Weights of a small audio captioner: trained on struck, bounced, scraped and rolled objects made by modal synthesis, 4.3 epochs.
Rows from block 5 of the audio encoder of a small audio captioner, named by matrix and row number. Rows with one number belong to one channel. Each number is 500 + 25 x the weight over its row's rms, rounded and kept within 0 to 999. All counts start at 0. Numbers have three digits each.
After each channel's rows are labels from the 100 clips, of 14976, where the channel reaches its highest value: "strongest on" is what is common among them. Only what is clearly more common there than usual is listed. The data: struck, bounced, scraped and rolled objects made by modal synthesis. In brackets: how many of the 100, against the usual share in percent.
# convs0: first 3x3 conv (encoder.blocks.5.convs.0.weight, 96x96x3x3, each kernel summed), inputs 0-95
# convs1: second 3x3 conv (encoder.blocks.5.convs.1.weight, 96x96x3x3, transposed, each kernel summed), outputs 0-95

convs0.90:521505477499523468495505416483495513524486492482507485496533521539450493449479500507509512498497526534520540513470483481471478526493462445548521502510514525490489527511489463532481491492485514520503522505516540517473512511508503481525476520474514481477490495502564463515485488539522458536
convs1.90:480477490523490434484481505544453534470489484499545493501479528569497549494516520500508466474529504481517453497479527488462525505511503528467524513500563508509499478501478506507539492486464518481505508502479453520468491493501512503480506499477545443506494507490501525541514468513510513488
strongest on: clamped rod (56 vs 12.3)

convs0.79:495510571480464467577500470461503521524538491514498498467491507495457491499491488521490530526497482480509491538502512528504508498449536503480492536476523513516520478512470481539520498469527468481494492505518531453527508523511470446511470494473522505528492481539462521493503523485481524508
convs1.79:490535489478510511550523492480480480552534501475482533508472476479506466458467504575499502505456498499504464497529460523478521441480512525491485436539476498494536527536469504503505523497499531490487515513504529494527501518511505499511473483467473469492500529519507500529466530517506518517
strongest on: thin (high-pass) (89 vs 11.6); rolling (46 vs 20.2)

convs0.64:450450521460478475514486522516483492475502493503490481473528542509509504465504495507515500500538527468518504556488519532513506466488503497530498512487486471447464521503481529475524463472536478513499512485513505453510570515507484511494453508511488489522518452519502498458457479465510474521
convs1.64:525509504487474477466488513483469519549501511483492521497452475514498497497526512553471465522540510494530513482498510539448489498469487503471502484465505469494538522509459499487503475503504512465560493478522540504489524478516497557501500511499569489552467508493529515518510505536480528479
strongest on: hard striker (84 vs 50.1); repeated hits (56 vs 20)

convs0.87:464494507495459494504501535524477485495543461476534484462518476517551537490542473507513514463474505509522568486545517511468494476490521491515484543502490492500487489472456506473485472485464484527514488485471489471486562496507498495487468519492539518483493472514468499490493565487493485486
convs1.87:498502457513503462494513488452480543485539560512466469498536484474526491451497491503541496460525476531506473511463517516520485496485524474456486510512492491516484517566495498493508496489483552498494479473538522506483516473532501490499531533493465473494492531465455481485481537518495492520
strongest on: clamped rod (29 vs 12.3)

convs0.6:488450463487500519469507515468475511463531497456488484541493483481466488488536512511492491473464520490503481517521445491474461544529463513473544506512499477504499507486514537443518443486520492493491474527488527533507498475546485475483513497528504506482465523512482452511479467482499486472
convs1.6:486514485445495485525476477507521500444514462474462501524515503530481479501533534527500491513522493481464520495500515445495488563506553472535511565490481502499504490499487508523522495478476472482486490525501486491488522492519493486494479519509493513529476501501532516566514576486525523492
strongest on: large (60 vs 33.7); clipping (58 vs 7.7); text has "clipped" (58 vs 7.7)

convs0.11:500499514468498484489515509494526568493492494508502554497506523467496546518495473523564512535518509454516501491538486500505484519491533522474512515516453470467535521499481525526517539472502477532508511500473481505490498483507485495512531469508470509504517471503496576480548534547503487528
convs1.11:539516502509536472505463462484513482492452498481516489511509519522495512464495511486518472471469475494450485541538524486497500484535483471490501540492468540458489512526477495527475492493508477514497555499514457494535492515483522485475501468484498435483509493480481456530547483493550493535
strongest on: clipping (29 vs 7.7); text has "clipped" (29 vs 7.7)

convs0.33:526519487509518482501464487496501496510462533513510535530504469477454506530479538521499490526441504501516449491432493476469497455532513478492513504494496507525494482494526516510479503552526485511539527479523477508477492498491505497516495531483484527531491503462494521496491410493503492549
convs1.33:508503512497507502505508529544495509513458473522502513494495517478539504473547488437508494490489469474556478544497510502473548515542493512512519480482534480442478494459574453488454492507482516490516506477502503519482506490480508508529454497518481494521515518547501488489475480487498489464
strongest on: repeated hits (67 vs 20); wood-like damping (41 vs 16.7)

convs0.35:519490498511514519481516476510486473477493499475509496493493481494515514479528522559495524490516488488524495550443472475554488499466499506501552484484481514518471457495514515470510502522556483459546498489557532509490494503481490464537486488482474497542518542513530507471500461455516537502
convs1.35:516484476456558445524512523520479535519464491483507569531486520448503505532492472530487498524493480515493481484473473504525505519495489518489467507483508491532523519476493491502487479489537487479517480559497499484530474492486455524504487510573494499495469519480491508493459456503480476485
strongest on: small (80 vs 33.4); scraping (66 vs 20); rubber-like damping (39 vs 16.4)

convs0.92:486535486482515452486488466489485525494501475483539463481501487518515454485500556471505527505509486524507480500523515515527506496485533517517504476482514497491524502491496527535498544507534564556485517440466524515513517511509452479463448505472528550517527479494475489498507520529484506519
convs1.92:520523544527472497500535477525551519539498544499477441482499551499516479473460503522526513472511527490528490475528499463546504497540498455490522498472491544494518527525507516501457491557491515490502497517511515468495508529471536450491510494496487507547527500503483544493495508504484505502
strongest on: scraping (47 vs 20); plastic-like damping (38 vs 16.5); clipping (26 vs 7.7); text has "clipped" (26 vs 7.7)

convs0.48:526496449512518524487526519453490500470487484522501462490541488526486466508473529474491492486520483494467450454466482491515534493515496517507476456481538498499487491475475498499479458509532542506491504495525502481500503464517526542516531512484437505519501544505500476515523462440542497493
convs1.48:519498491498463500561456485559484525492522481532491521474483511466493528520506526476566505534529507533501518503525500500475500539484512507521470559532497535510469467505504537487486490534502463473519495516518515509503506548512516515527508549486519518482518521537540491486492507503493450493
strongest on: large (67 vs 33.7); round plate (58 vs 12.5)

convs0.13:481545503536538467506544515499514479491552547509489493511564460508504522513505503483472478524487514492489508496507502517503508540494476489424501524485482511529502513450507497488504505501495533463457499490522524506500511505499509460510540489563535511540497502500472470491502476481473500445
convs1.13:442521509499480523490510492478500515460522471499502468493471535475489519467502548490452490480526535518507523518535496483505525481508479498511498547457526507516456503489542513497477507504508504549469479460522528527514487501509485496503501558489509523483529472454514492532543501515475539554
strongest on: steel-like damping (43 vs 16.7); clamped rod (41 vs 12.3)

convs0.47:499503536493510501522529455528547497486454495518500473490512480493480530487509507561483497497530496513476507470509510461496477554432483505482501492497459494495441480491495524474560471467532469461514491521481531535481494508516509521496554453515484496502516473475494516517498512502471509493
convs1.47:474506481452540502492482486484500498462487494492481525524467487489542524533503490558490507499425491484494576522500473533502505483507504503507526528474519494512557507522474521518576490520523537512482507502471481493479482491509484483518524506571507487495509500490515486521488492491492517528
strongest on: reverberation (70 vs 25.1); text has "room" (70 vs 25.1); text has "reverberant" (70 vs 25.1); action: scraping (45 vs 20)

convs0.2:463491505493499489502560513476501518530539429506532493483551490508479495500527500486498496559452501511504481499487492475486506490481525455478503471484469504546524458499486519454493465540477527497475492445503527537526499489507488506458490514515499500558482499489480499508475508458496518499
convs1.2:445489500523529502517517493525531494466475500472493462477529517505534498516519497470495509461521512564517538529507458504494448526487540524505455464476503481528505537480567496495506499476461494515506454503522495463517441485509480474521515513475535500493497502513497519479501492517510527520
strongest on: steel-like damping (41 vs 16.7); mains hum (27 vs 8.8)

convs0.17:472487525480464474524499509492532451500512507512513482512484535510500502471465534532478480516516459449488488578471488490468508475494483525479498529494509526484516550496498466501548500485495483529502560463532503472502482478487474530514492527520506494516495468529508516502520473513556466524
convs1.17:514529492497455451474500514459483507552491532493560527541506526485455550470545523526506491490504466496522494523498519464478498475482508506455447490512508522478500538486462495511505509474495525497537495471476527509493512490488512471474490465500523458482477509492493496544461507473527521496
strongest on: hard striker (81 vs 50.1); one hit (58 vs 19.9)

convs0.74:491507506517476511483524539496481521482524457477472503528512473520469499502487463513488498479483507532496501478578515488492515477478457542497493479482517478510536507543469475536495522486503520544519483471505454475493510450474496476533475538543523494483515474526479486516506533529469464538
convs1.74:492484534498490497484476506508500478520508479491485499513521467467499473461548443506474524469475514444550511490504499522492491503555494468504494471496508527533487545534507448468451520512488500511487496509518455484480524468513540484507471506504445491538499458483454477525498506490485493503
strongest on: repeated hits (79 vs 20); wood-like damping (70 vs 16.7)

convs0.0:523479492494501491503522471454478437484493473507521514499507511504518527493521540508484464487476540501473462520482464504520549529486491494486468514474532533468491469455498497506525518506576519499548495498516469490545468490498487499482502454515494487514517499471450543503506479524481534487
convs1.0:568526541517543484562500461480504422494472461509487519504492500502518510519463501504488469518495512531475498513493490514526518557490529524541465507496477504478493514486510525542491499514510487487538494538523528515524515542478493537497492493478533468493472506498501467500470496494464482499
strongest on: reverberation (61 vs 25.1); text has "reverberant" (61 vs 25.1); clamped rod (47 vs 12.3)

convs0.1:473529496471437476503516476510511553464493451521494531477532453450503498511497542503510528460537490477530461508513534470480522469523539503502489487475474470480535494502480498506498517498490526525481523495465567509470488498499515514491487491538492498488519519528501517499499483519489535548
convs1.1:553500470473538508466497456494552520492501484465511503498500523478504499495479446517507544502513528500525475460528492502536511532550534523530532530485522494528519536503497522533508490527542504476507511507454462481485514510483502440502487503504480503539524522487523482515522490527542480474
strongest on: repeated hits (45 vs 20); clipping (31 vs 7.7); text has "clipped" (31 vs 7.7)

convs0.54:447534538495493485511509471455493475494449512522520486472510497482513484526481521486483521478484549503516508496505511516479490498506527481515509542486496456504529509488500515510511500509475486453445425520507553522539524512502496494513475474462553465481499508515457530462472499504514519494
convs1.54:517529527487462517534490447461467472503524507498476475475473468508487498486480472531466479492490528458512466503512469542485521527498489497487483469501503460510468486538487520537540499478487517522485498544454537457493527487520499490503475511493516531498460524508519512517516492575473527499
strongest on: scraping (54 vs 20); rolling (45 vs 20.2)

convs0.50:454528495539474478497493518524468549473501515524503493478502503504483526557445429466542500515502505548493462502549487508486541532503522518510486491524512498448489534471546486499483518475473504489505469489491482527523478513502498473448487496510498529487520485486502503536501514494468509484
convs1.50:451500544484504513511483520481536502491479495514519455487534483505474494462482486479501519506483516480519474474530530471499471521497474462479512455487512520495463443497518477480467493517470510499511498506484499525473485531476564483508507481538496525469506449482527482479558500470554487470
strongest on: small (84 vs 33.4); repeated hits (58 vs 20)

convs0.34:478528494502515500518490516453517513483489507448523498493533512501512522474552543513501518488467491470502475472484548521590514490476532460451506477475528479508523492497489481477510514546513487524472492479440498490513486470498508496479507508516551506483532515541484468517514498498477509485
convs1.34:549487489479464510500541495491518491462560467511442519473526501489518503492551510481479478442516502517489472483503503502545475519502485479461497505532491489524487472483521473498507515498493542501481467533516525485557509458501520505482490495469446510507484506496483514501502466476446461479
strongest on: clamped rod (83 vs 12.3); medium (71 vs 32.9)

convs0.89:524526471555484488514476458479506526517539525531535492509507489536463510519488516481489530522502473465498505497431511494484452508474488512487521485492461479481494487522518484512516470435532511472541461497538514499543495504482492523520490450501510494492496538479495506452523481513538486509
convs1.89:571502517500554529516537497512492474528497493567529490503468533466485511488479484480475464510505491502502509484443491500460482487519490523488506524499482488519464473492478504510498482456490496524483539494488480543523543539499501526541543496489516526497487502491536513551459469514494477501
strongest on: membrane (69 vs 13); steel-like damping (40 vs 16.7); mains hum (27 vs 8.8)

convs0.88:555503501520477481512482490507567531504455495513461470533525481513512520517537535531503486470499459502479517480474558519532520471494470470538532464551484492512497500469474479497486525476494456496520523460439508498497525521530496485514509509527519483512506527462512487506485490503503506502
convs1.88:470466475532502506486488502482491503503506481559533526420449499500527503501496513469473470507496479488515469470477473444503486528504532475487527502447509493509510478503503510485526471498460519515493510495521528493524522474490502485480486466517497502493465483500462440490491474483429477488
strongest on: hard striker (96 vs 50.1); round plate (61 vs 12.5)

convs0.71:530505479504474549487467486492494512456428526506491497484502499462485482489437523527505449549508553509525486462506517546516543517507459508508514469461502526495516519549485489503466499502505510493486536513462479470465488511486509516521497481486507499492533499500501506504487478493538467537
convs1.71:465511488497501462472497496528477471507529529500518498487501476477475506480479510518445469512474526450510508485488522528476536489550451511501504501510507457469517470484461493507520467490518538524507530463495491505509557507426524487490467497482502529554481508503508514475493463521485499463
strongest on: wood-like damping (58 vs 16.7); plastic-like damping (38 vs 16.5)

convs0.75:488548478488498451528503514497476472538457492559541510493483521519467480501499509503507508455494457490511487457471504508502515514528500520494457469485497457499468521498482466460441501524486468530518514519487500511483516478514487496510511468525501505493470494459508484443474472484442484519
convs1.75:492456514467469525501550480463524515524514518483461479475477523494508489522527484471484465514492518492542515511462496512521502476513464513530539500458524529470496483482526462537521503534475527523522514452493514475483519518505516487505455461516515445500475470524480470502523509511540465476
strongest on: repeated hits (88 vs 20); wood-like damping (41 vs 16.7)

convs0.9:506502539537497531487503459521501517488521501498493504494512520495513496509499496523482518463506519498500456493470523484504541473483499549499562455514527514468496481500496486504459477481506458480484483508516496474484506521518553499534450490513420512544485479491529443473465484492538504521
convs1.9:526507514489516479516464539538448485518472516495500519512500503499487506520496513554472482530521496492538517522504498517483524503521496560523517476494479476474566507517483552491495475494526526516509599487510502507507512508485482483546524495510515507501526483502474487493487497485462443472
strongest on: string (81 vs 12.2); size: large (62 vs 33.7); wood-like damping (45 vs 16.7)

convs0.60:501533509484438455530479489514477501492494513534492538508451528557493524522501489499558541501467460510527499475454526499492487503500482485485515524501506474477473520499451506521514486490460453489523530487499537522520475487510475497558512492478512517493505487537493518482458521510474480530
convs1.60:459520513501474476497466567477491505541462480482539492505535476496508509505507501498515479489495518483485488550525488539496493485540489503501542450473476509461510533483532502509496505465522492514491505504510471468532523483513482487475481491465411453496531542498504502511487519507534511480
strongest on: repeated hits (69 vs 20); wood-like damping (52 vs 16.7)

convs0.66:456516517521497490514474532535462507516460535492527499504524515498515537516499482518484512512478497558504531470465521515447528526505500510501486531482508494488514537537470511464478526504448524535529479472494480494493520500518478502490462519512476502520490474503453514514505588515492461487
convs1.66:521495547510480488467509503489473510511512551524484525464498524500506482488504555524489496491486528495512473498522541510521489419488478507503481484513542506496526503523526473483503518489491513544468538487526499540515517453510523529463521539488505491549480495511476464544533528510523524536
strongest on: clamped rod (75 vs 12.3)

convs0.29:487503521517493517519506486531516500477495491489469492514529498457487542495454495515533488471523471514486521465511488543464496505501532519517476457520511491485536478515493550467501504458508498486474500495514491497499490508541493561504591493464462486517552479549484519498480535489483497505
convs1.29:492499488502526510514530471498503507497523553475485525486486473471429484469477532510561553475475511497470546485462488488510525469458509490519495470463481489499500458562497524512531502533506556522510501485475469486480491503465503503519510492514510487506496504470482522508515457480467492491
strongest on: membrane (81 vs 13); steel-like damping (66 vs 16.7); size: large (66 vs 33.7)

convs0.69:459501552487504477528549499466499486500542474504514466516516491490493497482490518483485491467546505558514527516509479493517473475527518509498534518516490474534465525527495532511510475494503479498443490476486559489516507480513489505558535499474538493520528468550480465483508472511504522529
convs1.69:547527482497450529526532471472445520495521501521487481490533498512521487508487486564503492469482499532523533524499481511532511487455483481501500533488502496495504491505516505513469462489499484495483500513468458447533467482467521475482469509449509502477490527505554490525477483552505509538
strongest on: striker: soft (77 vs 49.9); thin (high-pass) (34 vs 11.6)

convs0.8:486542485478432515474536498550486476517520453481520511488520532470509524546513501521485534466488500495484518518523531489491510457551515509459511476499531474492514481504507482478487494508506476532515491488486512499515499497478521495512480513555484474569508496522494477456482500545509489555
convs1.8:548462544497483518461496537511523500473509473466478515541494527459514490488529435492476554507466484496516524510530481475506484497473484519532515524488526473500580508495532493523498498500526516484513482482484500471469514513510554458494478481476518503473501485492486476536485502507532475492
strongest on: medium (68 vs 32.9); repeated hits (52 vs 20)

convs0.91:488513498473482492492514498532494484515458494485485489478521512510489480510512492529455513520541498496447470469502553485499494540474500497510534473522502484472491487508516504468527472512469531503467522496493481548446483548485496516529575482539503453494483497451479473480495517471465469502
convs1.91:452506482505498490508527465528478482498515516518489529536457498474514468510497470489482518495477502466497509517466494496494501470490465520503544530532542499537530507507469501454508447522546489508550474485464498485512478480496505452511502500536430513511495456523520518490515493511481442501
strongest on: reverberation (75 vs 25.1); text has "room" (75 vs 25.1); text has "reverberant" (75 vs 25.1); string (29 vs 12.2)

convs0.55:515457510535514488481468519514501530492441505503495480486511521488524470478526514532513544547494525452523467519534533518489477556471530546497520507518495514511497450537505524519513559485494498503528507497502503524458472484483516528499516468454451506519495491497479488494499520486476515536
convs1.55:499498510497530534503506477530509524502460500440532501463474531502488494527519510474494502526474490453477502520519537478536508462519484464516452510484514494464536481479484502466571533460526540480517529478472512491532523531506492500492501509521463481497479474527474512501488542477491461500
strongest on: steel-like damping (58 vs 16.7); clipping (30 vs 7.7); text has "clipped" (30 vs 7.7); white noise (28 vs 8.5)

convs0.30:512508459481532521489550512494476486480485509496529497507534525513513439474478511459541514507513486508521551514517509502509481495482527478497457489475480517524482495529495562478512513478462560508483534498507486505478502498476501537458531562500460524520500465549499481487470503507478497502
convs1.30:531496493515510442548537495479548564512471488494494483500492529521493521522517519485562486524527501515517564526508508492519525453501509504515480536491507509492531474459515517482504511492480524473527488471498472463535497478494476528530502491484523513515493524476506531427493503510500481502
strongest on: ceramic-like damping (37 vs 17.3)

convs0.63:526480448478530517550491493510544489510507517495516468502481471453544494505484506508512506478524511501434528512522506517565484522498511475473489494487468510480507514498569500503477547485472480493487525462479480514487439502498489485501512506499484467534536516505490488507493533532497463458
convs1.63:527489513506506502533504499475504517472521513473473556524495511529487515446455494501516506472497507511500485496488485481537529440543541506472520552531533484501487502482488487467510514540538520497490486493500532470557527495509482447505474514471495522502531550487479479459530469480502477500
strongest on: one hit (76 vs 19.9); clamped rod (42 vs 12.3)

convs0.12:510502491470488460538459518482477516478482499526504453476524524518531523518490498523558498481445460488527467480428495494531487472523486478497497486507490471496470513524491487521511512519509442486467487453508521502472508472513492475471506498470500512507475472547514527468491510500502449529
convs1.12:464525476455491470486522517517513509531484475526498517499503502493532486513580521476494485502479495488465502522516518544538497498501479479461567497496505519500523501455517488503506498459510484504542500535559523468521461486470502509517492479477491485545526534557496500495469474513486480495
strongest on: repeated hits (80 vs 20); wood-like damping (43 vs 16.7)

convs0.27:535474486511503514526476472490474499500524482484506523535475500520494507530513466497475545503521487485534502487479479491452502495463507505481508498486529515521512503456493493504485557510491515475457562491512533535544509492491490556536516455482527441566497505524514465514473494498528515504
convs1.27:494552501488582458494502533496458476492461495504480528476504499522528530444505528516456517508473519508533479516495509509485516505480484504524452477530511519483487529521524496499511475456527491541467510492488495483516485522459499484473520508486463502527481469472493515543496515519503540545
strongest on: medium (67 vs 32.9); steel-like damping (38 vs 16.7)

convs0.65:475502507505520504484547466522476518515554475471523509509516458509501515564503487518500510468507516519529504457509480485496469513459462491507492497480468479507479515516481475513543480471515549477487517509487497548472536531480486523540509492478503554531522494510481506494481521496453527561
convs1.65:508466484492524530523502496514512491476544509532487476489544488488537512519458504558505474516512495502500562518561501505501500499497445496501485485523500538469508520534512513487478529474540471538476524548497463505486446451512481489502513501495482513497469519516489508519489478528491506559
strongest on: scraping (60 vs 20); steel-like damping (44 vs 16.7); shape: membrane (38 vs 13)

convs0.56:519521460513514498508500484539503514481502495492473517529483480493492478494519497515512498452524441513466543492512435480485495535493495515525502475527518507506480535479504551522526459484548537485508529502486462518479483489517522546492581475523493479468515522508461514483502502487466517493
convs1.56:499517449499526536528517497493526517487480491497507482523512477537507512508489506525532549498479549511493534501489486483497520516475518458515495570472481480474528490490465563511532490535498515480505511453469477501515491520467498502494516504491479538462486492506486507520466503491465431553
strongest on: striker: soft (89 vs 49.9); medium (73 vs 32.9); steel-like damping (36 vs 16.7)

convs0.67:507538466513484513493516455553482486465516474488481520533492501509458519531498514513465505486495507516519474470471472477470506529502484477460514490504531507508480482502511519490496488453501543480482532486513499530533458496508539533461526544485452524513472525423487508497520503475492461521
convs1.67:466508516516542519509517497529514450498462473523435507517489507487581522517527493508474486505548536511498504497489483476491504546542509522503518515467494501497510514490505509439518524510525507498497507486466532560484489485538486491528503510516498546500518518521496545514473491518526493543
strongest on: striker: soft (79 vs 49.9)

convs0.7:508464491473461493546469480491527447458539472481513487505534476501491523487516480501483492506516498533502489502483522506506496487500495484500499510487501481513499492470554495492501467478523476478459513535538527511488506460499513546469502517519496465535517506480462478459533486489565423524
convs1.7:480522518493507488493495484494477485534473512493464525498477476500556499451485497470466462493506526538489455495483526461465483481519544507465452528523485470476493495508513510508512475477506466542460496465495494503537442472513470492502542486517492550509482519521519497518475554509502503471
strongest on: medium (68 vs 32.9); round plate (40 vs 12.5); shape: membrane (35 vs 13)

convs0.14:487495507466471477474494517510497475512487486496496533516536475543504481495545485504465499504519540503506507493527485540519514444558517469519492462470514479478498545482489471560422501464502498534501512512528493490480511482512516534516503502505556484538509501484499509469514502492515451525
convs1.14:513502528503503463481496503479470528446533468456454543505484478513523458540552479504463513497502496492477461510499488488505470492534491521509482483501468514501509512557506483537493493493485518454484517499461472468508519479546495504506508514530481440565500522480517492509481498510464489512
strongest on: repeated hits (57 vs 20); wood-like damping (52 vs 16.7)

convs0.86:553495476520482468498531521501547476520477549461541497491464473483485523538503515488465507525479477472503496574464500547483499471470497492444522517463502508497520512499467479508488491495511497540496531450510520496502471499498504467477489483530516507477501504511475456539517465522497504493
convs1.86:530493490546508484544503534490439474496486496488502527462513540485419550448498547496475487515500463494530493521459528502471501504482490481485477498497539498509490534489536501486499516465493510509445543486532509521529507534482508510511511476499500473500489510473470467522520485474488499488
strongest on: round plate (37 vs 12.5); clamped rod (35 vs 12.3)

convs0.58:492490479466512505495523541526463541491471493438567529500507522510449497517508507515513493473489518521516506502525495469441464514482525518482541481521503531424516473505477496514521508523513451494498516506471509517527486472463523471498497472531461512493522513489518486491499486496521539519
convs1.58:500495509490486481505504482513471473517503474520528527520543523522491503521483446508506521540494462526527509508517450483504496499486504510486502452468524515490528510533500506534475466476494458468519542515506466516477457506519520455476486453494455552456489470547476495495509509475540475483
strongest on: clipping (36 vs 7.7); text has "clipped" (36 vs 7.7)

convs0.78:520505515494478503515515492533517474550435470529492516481501493520490533459486542500473500523479484544478520498483525485502514510445492508544515479524513498517477507498536489486502472495491513552448531481511508539469460542472481503500496494576496526495481482498520525508503533489472467509
convs1.78:475490481506463491499542489492524488540506506486506511495503493499492514519486486460457503499465538529513511483510485480482502524467502534480491549517562468484505491529476477447546483520509501494538437478492494533473553480544501445502487496510488494476502474525483455485468537514483515511
strongest on: wood-like damping (47 vs 16.7); one hit (45 vs 19.9)

convs0.84:469527467502512527494509520520471502472520491468471427521517488521498516549490487463485502552514469524493494486465500447510486518510512512504530479478530474489485491472513497496502458531476547481488516488516526520479483530493516507474482495462501516479482562523522535477544471491534483538
convs1.84:498481436471475542486511497523519509480503496503528516525541506513528505474515516486484503492540539509498484496500475493505478576509452507476503511514508499488477491504502471456514459487522478512515481568468498524497506543523488477498490510483492543453504514531536520527566495489491477468
strongest on: hard striker (77 vs 50.1); clipping (46 vs 7.7); text has "clipped" (46 vs 7.7)

convs0.51:506503453481468487511495505538541508469457539500493493509521491489504528440446493485467535480481523475475523470502511456519522474490504492455479500514514511467524464476484517510501490551493522488494479487538484500498532462555509466461499540502468471505490485501526527545482476509517479508
convs1.51:526485515511486437510486523485524468485529510524519494499463501497464495530532501503472443509481535517468511515508479539476514499499505501509505442521539510513469502458540523456512512480499507477494504507512507468494475474503488524505526519504467546538514501477523482515586510501466538509
strongest on: clamped rod (88 vs 12.3); small (71 vs 33.4)

convs0.25:519494477523481520505492468471496508515516528490493487500526464470514493466496520493488504458484477493504471448483471498486539534452442484437466509473531549502498524559503542501509493509497527528488490451530498489503482532518497522445506492486480479520469458521516488475484509526487497483
convs1.25:498471500545452470488530501500520506536497515521466555512510523470509508477518502485534500483510576550491544459508519475472560484495541490526518493558534528510512481497517517493484514508513533526496507477509509515516505508477504492501497498525492569496517498492515519510518496460458494509
strongest on: clamped rod (47 vs 12.3)

convs0.61:492496524507502509543517479512495475478489496477502495460510516503478474494514477459474524490486435551495522490530513498480472483454515462506488486528481467505546540511490544535479461509466542513488498432509476522518499502458489541474522505511473503490531469488460501509514524544504521514
convs1.61:500491482488522461461499462460513480500503513526539503503528523536516547477450509465525541500475485506496533498483494477500519423480496496491519468540516467502524507498525485518498553504520507497478495447542499492500485490454474472473533513468463476507470475491483512485531466508516480510
strongest on: steel-like damping (64 vs 16.7); clamped rod (35 vs 12.3)

convs0.94:483523485503508523520574540488483480483504481523485504515520492478471535490487449507501507534495496486497499457536492484471516526553452491475489463480497501533509512501515462501483460530514545495531484441466495519491505455496522484496516534566512468502505532528521492496499476482492523514
convs1.94:461486504488509485493517516534498544450533475507522508483537509470469516446538466482488505483499495550529529534523499490456455520486509459509513505498546504513465470487546501483495500486471550511520471484500471479495518514497512478468470509537517521511467471497532511529533475488507524538
strongest on: striker: soft (75 vs 49.9); clipping (37 vs 7.7); text has "clipped" (37 vs 7.7)

convs0.5:512500501493493481490509483451465471540549507549492490505529476542475512505488504502468502492531520504488510497488474491482542545479449500494517513503502491500495549504484528538532518473513526525485474482516490526458541539533510539529501517526524547505466481472487510559493488495531474463
convs1.5:482488507546468488450505493490458498490523475506511527473496526504488537516469521509492499517532484496487480491486523505463541490506492464523512488531488525487478520474475507511485447537495563496508537491479481530477535491518465430524510505513491498493531532455489549508478490483462513544
strongest on: scraping (61 vs 20); membrane (32 vs 13)

convs0.52:460524507496502513483516547514515463469466492495527461442510474463480510490492488487484514443523480511499489517515518528491491486510527487487531484487480497511485456472529489491506486496465485495512510485449503514455498475469516446465492541519501480501534486525430475492497441514478519524
convs1.52:481521504470462497505504497480566519493503548447469493490510524464559468509496461504514512496505507518505540504515477488536501500500468486475513461436501503536516535476505494502500516502473503490497458492507544457500496522482541489497478522488494513474463458494507488464560469509498500473
strongest on: small (61 vs 33.4)

convs0.41:510516462497492486495522545549454501530522444497497463482522483539452550523518516518533494523534507482467472509475508494489518476479499509542507506465522486469485469479493516498532514482550478538510476497506522538511478494485499514478517491483518505493510518504510542508489557436519503522
convs1.41:442471498494491507510503501518513482467502457516486510494515512514524490500496470509503519513478525506505513561506482480475476532515456525482468500494486495492516501546491492494571477478515503489551497495499494527463509524535486499498475513524509498481481447513512538543463480463557430516
strongest on: hard striker (80 vs 50.1); action: one hit (45 vs 19.9); clipping (32 vs 7.7); text has "clipped" (32 vs 7.7)

convs0.3:512467468515484523499514531534509504559519493510517486492496523481485554490515472520489494520487540510460461515535463496529487550487479497515501487501510501465497472487533467538516514521471499513564475508524458540457467493489494455500477484503478509537501489461469507496462550504515496512
convs1.3:504487512509512490511487521485501419469532503485503520477521517530518489562499484497459489497519496512503484526534517512493485460439483515480473510525491516500462504537489465537482508506547489506492531527499515477526488458526510504508534486551505475487474466492546482491517472456530455509
strongest on: reverberation (51 vs 25.1); text has "room" (51 vs 25.1); text has "reverberant" (51 vs 25.1)

convs0.93:497508529488503486470535502515531466491477492533511520492501525494502466530481473483503528491506475532522501518536523536488485474518482494498477514509484480490510509467547533507471512489449499525498481489456464493508498504489524421447494512539490454497534449482457477505518477509450513537
convs1.93:477494546517455482471522504477530493523482517518515518474517469488516504484511465510490518484469495499503542479475464481507527442489468486495501458461509477493531487478516491552453485539495513497509468453509489488541476471492499503476498492498471507498526421458500514449488482508488530501
strongest on: hard striker (92 vs 50.1); repeated hits (77 vs 20)

convs0.21:491505483504506517476519461484515550454483505479484504508513512510479500502454512539510530480507602475508500501507525490497486516480472527486523453458527496506513480477513526477536480478491495480493530536448512512499532483536501480511508489507450491519521509473525455486482482525525486456
convs1.21:478497490493478485517470505553468522463478501507509499515501502527490485520463513551468477492505494492491543515490467502437546506520510507483503516486488460469528469514479590541482458497493501490486515529491457513520482492474492478492515499502532471512509476457515489545520542519521500497
strongest on: clamped rod (55 vs 12.3); one hit (42 vs 19.9)

convs0.53:499513514501522504508507535518518521494464472474494473510503483474495493549487510490497489506546547494463501486518537503459512473529552481487484506505497470467520513503508515524480496486523520534484449495489546525465487491495487491405470474515527524501509466514499497477514573515499519523
convs1.53:504497558501484516473500490518473499450486503447529509466521546517512526460498466471495548477473525512529484502519499469525484502466498505487509490502484524471499466548522462500484502485506493481513504513446475510494491526548545471485513472472483491491512486543479511477557505488524486454
strongest on: striker: soft (85 vs 49.9); small (75 vs 33.4)

convs0.85:543489468500507473475488457522489494546521496503458507549533462534537472530491512506507499491492478526455456516485467484482500500490501496501510510466492496516499492548518539482501466489472490484480482445539491536525491521502490492493462517502464562478466546445520500521486491505491509507
convs1.85:484495475504522525468493513498511471501504496534465508471481499514500522522457518487476512481519505485483490501513463452462467516491493473498486473496469550524508509452522488458508518517516442548500508520505475566465471481514476500524528492513500531483466532474461504561516489492518544508
strongest on: steel-like damping (74 vs 16.7); membrane (39 vs 13)